{"arch": "unet", "model": "spectrogram flow-matching model", "hop_length": 160, "input": "log_mel", "spec_augment": false, "win_length": 512, "conditioning": "none", "objective": "flow_matching", "logit_normal_time": true, "dropout": 0.1, "attention": false, "optimizer": "adamw", "eps": 1e-08, "batch_size": 256, "weight_decay": 0.09}
Rows from block 6, named by matrix and row number. Rows with one number belong to one channel. Each number is 128 + 24 x the weight over its row's rms, rounded and kept within 0 to 255. All counts start at 0. After the name is the row's rms in percent of the matrix's.
# convs0: first 3x3 conv (model.mid.0.convs.0.weight, 192x192x3x3), inputs 110-119, a 3x3 kernel for each
# convs1: second 3x3 conv (model.mid.0.convs.1.weight, 192x192x3x3, transposed), outputs 110-119, a 3x3 kernel for each
convs0.3 104 [ 89  99  87 127 128 133 125 119 128 127 121 115 113 112 140 124 118 119 128 142 134 137 133 129 135 131 127 111 119 116 136 123 113 149 141 129  96  90  93 122 117 123 137 131 121  71  71  59  79  82  90 144 146 146 138 143 143 136 125 127 138 134 127 103 105 105 131 124 137 131 119 116 107 113 104 137 137 141 118 101 133 140 153 135 154 150 146 152 150 147]
convs1.3 122 [130 133 120 170 158 158 137 136 129 176 174 152 139 149 149 144 143 146 116 104 100 129 124 112 131 139 134 123 117 131 146 140 141 126 128 126 160 155 147 150 132 114 125 116 125 169 159 165 152 159 158 106 112 101 129 125 121 132 132 125 146 152 154 162 145 124 128 123 100 134 141 143 138 153 150 126 128 135 111 118 112  95  80  69 168 158 144 117 117 100]
convs0.4 090 [104 111  98 139 153 133 153 160 161 107 125 103 147 140 125 152 166 156 140 149 141 141 152 146  73  79  60  94 151 187 143 121  98 184 148  99  96 112 118 131 129 116 174 163 142 155 158 156 115 126 142  78  91  88  61  68  59 118 128 122  94 111  98  83  88  89 160 158 147 147 147 135 142 155 164 153 160 150 153 167 160  67  77  74 106 118 110 124 126 119]
convs1.4 092 [114 105 124 154 146 131  86  96  94 113 115 119 103 101  92 115 125 102 174 162 151 161 159 159 126 144 147 158  98  79 136 113 107  52  90 133 101 100 111 131 122 127 149 164 179  62  48  47 138 138 138 147 146 147 136 109 108 126 126 117 123 123 125 170 137 144 143 142 137  82  96 103 104 136 126 139 148 134 134 138 138 135 144 144 115 117 100 152 176 183]
convs0.5 100 [ 99 103 106  70  88  82 127 128 120 113 126 130 155 161 155 159 161 154 118 125 117 153 160 151 162 163 160 109 114 104 106 133 148 105 104 109  93 113 106 101 100 100 144 143 136 118 129 106 139 143 143 122 140 142 122 126 126  86  88  78 172 180 169 135 140 139 109 118 112 167 172 155  89  92  99 128 125 132  93  80  95 121 128 125 107 115 110 148 157 149]
convs1.5 101 [119 111 106 128 131 137 168 161 156 131 133 113 103 103  83 117 121 117 137 132 134 137 118 127 110 105  94 120 109 109  94  95 120 135 127 129 123 123 125 137 158 148 111 120 114 111 116 116  95 107 114 120 127 106  97  88  89  96 106 112 107 116 116 139 121 123  83  90  86 143 126 144 185 199 193 130 145 128 131 145 141 104 112 109 119 131 133 157 169 148]
convs0.6 098 [135 151 143 100 145 118 105 139 120 101 117 115 134 158 146 123 134 135 112 141 123 157 173 158 141 151 143 131 113  92 133 144 132 135 109  95 135 147 130 133 147 130 196 192 171  58  95  70 165 169 161 120 127 131  78 101  90 132 151 135 143 156 140 109 127 106 145 180 155 157 185 153 139 127 130  86  98  86 120 140 122 138 166 153 121 157 136 122 148 140]
convs1.6 107 [109 109 120 104 113  84 126 123 133 124 116  99 129 126 136 152 131 129 107  94  96 152 141 157 144 136 128 115 126 134  85  82  79 155 120 108  93  66  89 115 120 124 106  82  78 151 140 135 130 147 142 134 135 120  97  94  88 123 121 109 129 140 134  92  81  75  93 104 101 162 149 152 138 184 165 143 160 131  93 119  97 168 161 158 111 132 112 145 165 142]
convs0.7 087 [126 146 125 130 136 123 126 130 133 135 154 137 156 161 160 146 160 150 123 135 112 116 134 124 135 147 141 135 154 149  69 105 114 133 117 109 103 150 139 112 131 127 189 191 169 166 170 162 108 120 112 119 125 128  71  82  69 128 140 142 142 146 138 125 145 126 132 145 139 145 168 167 137 133 132 108 124  94 124 123 123 102 119 105 127 138 136 130 139 135]
convs1.7 092 [113 105 117  99 105 111  83  82  90 109 129 127 136 147 151 131 147 130  72  79 102 107 103 109  86  86  69 130 138 119 142 130 131 129 108 137 107 114 107 138 158 143 106 145 175 113 106  98  92 103  90 115 125 118  95  56  81 122 113 119 131 118 104 100  71 112 120 103 109  57  53  50 147 176 147 118 134 125 149 161 155 111 115 102 124 142 128 157 168 159]
convs0.8 087 [148 140 120 128 142 137 119 138 143 155 149 127 147 154 177 138 160 165 151 160 136  96 126 145 139 153 143 118 142 153 101 153 118 148 152 121  80 122 118 161 158 135 159 177 156 166 175 149 132 142 147 116 130 131  93  83  40  96 134 165 120 142 133 144 150 121 108 139 162 137 172 179 147 147 169 126 114  78 150 169 167 100  99  79  95 130 142 117 137 136]
convs1.8 079 [100 117 140 119 131 135 107 107  97 130 146 162 122 164 175 139 165 146 107 116 123 109 137 159  99  99  72 117 119 104 105  93 107 137 117 155  94  87  96 151 136 113 106 136 143 129 120 104 123 125 126 124 133 114  92  90 104 102 124 153 136 119 103 118 123 158 112 119 132 111  95  86 138 164 137 147 144  97 150 160 151  98 120 101 121 150 146 133 152 148]
convs0.9 101 [163 165 160 113 111 110  77  98  88 155 154 153 120 124 126 139 153 153 102 107 110  88  94  89 140 145 145  92 102  97 123 122 115  87 124 149 134 135 143 106 123 128  99 104 107 125 119 122 113 126 133 173 171 167 145 147 153 120 121 119 139 131 119 120 124 112 136 140 141 145 165 157 128 123 132 130 129 131 139 136 147 140 143 142 102 103 102 113 119 115]
convs1.9 113 [103 111 104 143 144 137 102 100  97 118 130 107 129 116 111 112 113 101 183 192 188 137 129 123 142 149 150 103 125 156 149 137 135 112 123 140 131 141 146 149 149 137 124 119 114 147 160 153 102 107 104 153 156 164 108 100 105 130 129 121 159 157 168 103  99  96 132 118 123 123 124 117  79  96  84 115 117 117 131 127 132 159 164 165 174 169 159 159 174 165]
convs0.10 116 [107 118  98 140 147 146 148 153 159 135 145 123 144 155 148 127 155 152 122 135 129 139 144 140 145 150 142 121 135 130 141 128 117 176 150 118 131 139 133 130 119 113 161 159 148  76  82  94 130 133 136 117 126 125 122 120 122 118 125 120 121 126 115 115 131 120 136 144 143 170 166 166 114 127 127 134 135 131 164 175 162 131 142 131 110 126 125 111 128 116]
convs1.10 130 [107 105 116 139 148 137 146 135 146 123 118 124  99 108 106 159 145 144 134 125 125 130 125 132 103 100 100 129  99  92 140 134 142 102 107 126 108 106 105 124 117 132 105 104 122 124 122 124 128 117 132 117 125 126 128 117 117 103 106 111 102  90  98 145 128 137 121 125 127  99  91 110 123 138 130 143 143 134 127 133 119 138 137 133 105 107 103  87  90  99]
convs0.11 101 [119 144 127 108 134 122 147 163 152 143 182 161 168 186 164 153 183 154 141 175 156 152 167 136 139 152 130 128 139 124 163 136 113 153 125 103  82 153 143 148 167 131 231 246 225 151 180 148  98 132 121 153 174 166  96 107  78 132 141 113 100 122  97 140 172 140 149 163 141 160 185 156 118 136 135  58  81  72 161 154 140 142 165 135 121 134 105 157 177 141]
convs1.11 095 [118 111 108 107 149 138 152 150 121 140 120 108 150 136 147 137 144 158 119 108 141 161 127 125  92  78  73 151 134 115 163 108  76 101 111  97 105 114 108 140 127 116  84 107 129  88  97 105 117 102  89  87  89  88  99  96  94 152 154 142 139 124 117 110 109 102 143 149 133  93 103 101 165 180 139 116 156 150 117 148 132 125 121 117 171 172 147 134 133 112]
convs0.12 095 [155 141 143 119 109 110 103 122 108 158 144 146 107 107 110 122 119 107  82  84  78 147 152 151 139 132 130 173 122  72  82 119 150 121 136 152 158 140 143 106 117 124 121 117 116  66  78  88 132 136 129 135 128 126  97 102 100 143 132 137 112  95  96 114 100  99 133 126 128  84  79  72 165 158 155 120 114 115 101 103 106 134 135 135 101 104 101 138 136 138]
convs1.12 096 [164 161 156 136 116 124  78  77  73 144 150 143 104 103  89 128 128 143 144 151 154 132 141 140 183 181 180  99 136 176 114 148 175 169 121  98 189 188 180 119 127 132 158 139 133 202 202 205 149 160 147 124 118 112 141 144 147 136 133 126 154 154 162 140 155 160 113 112 124 188 173 181 132 142 128 122 120 130  98 110 116 141 133 135 164 162 164 118 124 123]
convs0.13 112 [130 134 136  83  85  81 103  99 101  75  76  80  65  54  61 139 133 142  76  84  77 103 107 105 117 111 104 102 125 133  74 100 131 134 114 108  65  84  96  79  89  98  90  95  86 144 137 128 119 120 126 124 128 123 176 174 169 101 105 101 133 130 133 103 100 101  86  86  95 105  98  97 107 117 117 130 133 133 126 125 128 132 129 128 130 123 127 144 139 141]
convs1.13 094 [141 137 147 148 164 166 119 137 139 140 132 134 134 148 132 125 155 152 113 110 121 112 112 119 115 131 125 142 117 112 106 138 179 114 142 150 100 101  89 135 142 147  97 120 142 120 118 120 126 118 116 165 159 149 119 100 111  94  96 107 141 143 159 156 129 127 113 120 115  73  85 101 108 126 105 106 100 101 115 121 124 104 101 103 115 123 122 138 144 143]
convs0.14 090 [144 147 162 107 104 103 115 132 130 102  96 109 114 120 109 124 131 136 144 141 134 135 135 135 127 126 123 106 133 163 117 135 164 155 128  93 115 125 135  67  60  66 174 165 159 183 168 172 132 132 136 163 165 152 163 159 167 126 127 117 136 133 110 116 119 122  97  87  93 131 133 132 147 140 140 137 138 159 122 128 131 161 158 167 136 132 132 105 117 108]
convs1.14 102 [124 122 124 165 148 129 149 143 153 154 148 141 119  99  86 106 103  79 127 140 148 102 105  99 132 137 121 110 106  98 101 113 142  88 134 173 121 129 129 135 140 171  98  91 118 127 126 126 155 159 158 141 126 133  92  90  85 117 122 115 169 165 178 107 105  87  94  97  83  99 107 104 117 112 114  90 103 113  99  98 117 116 112 106 102  91  72 137 135 127]
convs0.15 092 [101  85  80 143 150 154  73  85  69 138 128 134 157 166 176  91  89  98 138 117 121 141 146 152 145 144 159 124 108 113 141 120  91 116 146 164 141 124 142 143 164 155 156 163 180 137 148 145 138 150 157 147 139 143 136 122 116 150 159 171 121 117 112  97  87  92 152 150 147 120 127 139 130 122 123 154 154 151 141 138 150 144 138 139 171 185 181 101 107  94]
convs1.15 103 [135 147 138 112 147 141 136 115 104 124 150 128 116 136 142 130 118 116 120 138 141 123 132 144 117 114  95  73 103 113 131 110  89 116 115 117 118 130 146 132 141 152 133 133 151 152 134 134 162 162 174  92 104 105  83  87  95 121 164 188 106 108  93  65  82  69 109 122 118 119 109  83 169 185 196 125 128 122 117 116 120  98 110 104  81 116 111 129 130 119]
convs0.16 107 [120 125 134 104 109 103 125 124 125 112 111 121 119 120 122 130 127 128  91  98 102 115 119 113 111 118 113 106 117 122  82 102 119 140 125 102 110 117 110  97 103  97 142 149 140 147 146 135 134 132 130 106 120 116 137 140 146 104 106 100 122 137 136 114 114 117 104 112 104 116 117 114 120 124 132  86  83  86 101 104 105 118 123 135 120 127 123 114 120 118]
convs1.16 088 [123 130 141 155 168 163 169 163 175 129 131 135 119 127 116 100 105  95 106 101 112  76  65  71 109 113 109 171 132 116 125 130 148 105 118 143 105 106 102 157 148 144 117 125 127  89  82  90 139 139 158 148 149 152 120  95 104  90  91 113 152 149 166 137 100 107 122 121 127  98  85 101 156 175 161 147 137 125 138 140 141 126 134 143 106 104 109 147 149 150]
convs0.17 105 [151 148 147 107 102  99 111 116 106 138 130 129 114 113 123  87  79  80 101  97  96 153 154 151 106 105 118 141 125 111 102 131 155 108 119 129 133 118 128 154 165 162 115 118 118  87  88  99 112 124 116  94  97  95 135 133 135 191 182 173 111 108 118 127 114 110 147 144 138  96 108 120 113 107 107 148 143 159 100 106  90 138 139 139 122 128 130 118 121 121]
convs1.17 088 [152 151 145 125 110 102  89  87  97 126 152 144 115 120 106 121 117 104 123 133 139 108 119 116 171 169 160 119 145 161  91 120 151 151 121 117 120 108 103 122 129 129 150 136 137  78  83  74 116 133 129 149 152 142  77  79  87 130 122 119 151 149 145  84  99 107  91  98  96 158 139 128 121 138 126 130 127 124 149 160 162 130 149 153 154 151 142 150 165 160]
convs0.18 099 [119 121 118 113 111 116 127 125 122 128 119 134 136 118 135  79  77  67  88  96 103 131 140 142 123 131 126  86  92 120  91 113 134 125 120 120 120 133 126 105 118 124 111 109 105 126 131 135 122 120 126 154 154 154 188 195 193 194 196 204 107 112 120 114 120 124 124 135 121 108 118 108 138 130 128 132 121 130 121 108 122  89  89  90 177 180 189 117 112 113]
convs1.18 101 [148 152 151 123 116 122 144 146 140 137 149 129 120 133 134 150 165 170  93  96  89  93 100 104 131 135 138 115 122 140  85 130 183 137 156 177 111  99 106 158 151 146 112 122 126 177 170 181 125 121 138 159 155 141  98  85 107 176 173 190  90  99 104 118 109 114 122 131 149 127 137 153 116 130 119 105  96  99 112 109 116 113 122 113 132 131 126 137 155 147]
convs0.19 097 [155 145 155 107 108  99 130 138 123 157 145 146  92  94 100 145 137 131  77  70  69 130 143 134 160 155 162 172 123  84  93 155 206 115 122 125 121 122 124  79 108 118 110 113 103  61  80  93 144 146 133 132 129 131 113 109 112  87  82  71 139 145 139 126 110 108 101 107  99 133 133 120 131 130 132 139 143 148 111 109  96 147 144 140  69  76  67 149 148 144]
convs1.19 095 [146 139 130 122 123 119  89  84  89 142 150 131 125 137 111 145 137 143 127 133 131 137 138 130 193 192 185 102 137 167  67 102 138 185 147 124 173 172 182  77 103 119 150 134 135 181 180 180 120 120 120 138 135 129 111 110 101  83  86  69 141 142 147  98  99  93  66  82  75 181 165 172 135 143 137 135 133 141 125 136 140 141 136 130 149 160 157 121 135 125]
convs0.20 104 [141 142 146 115 111 109  89 105 107 130 122 131 127 125 138 108 112 114  84  87  95 121 126 128 115 112 113 119 106  90  98 116 136 107 149 172 189 175 177  93 100  96  97 113 116 129 136 128 129 137 135 152 144 144 121 120 121 125 125 126 134 118 115 122 115 121 134 137 141  78  91  87 145 138 139 129 119 115 136 135 149  88  87  92 101  95  99 114 107 104]
convs1.20 095 [172 175 173 176 164 163 103  95  95 130 142 125 109 117 114 133 146 148 147 158 155  96 117 114 176 169 162 106 138 180 118 144 168 150 136 147 159 163 166 143 140 138 175 154 138 165 168 173 126 133 126 160 158 154 137 125 141 129 133 135 143 134 126 123 132 147 135 131 144 184 183 189 115 130 113 117 119 122 110 100 108 146 146 141 168 167 158 122 125 117]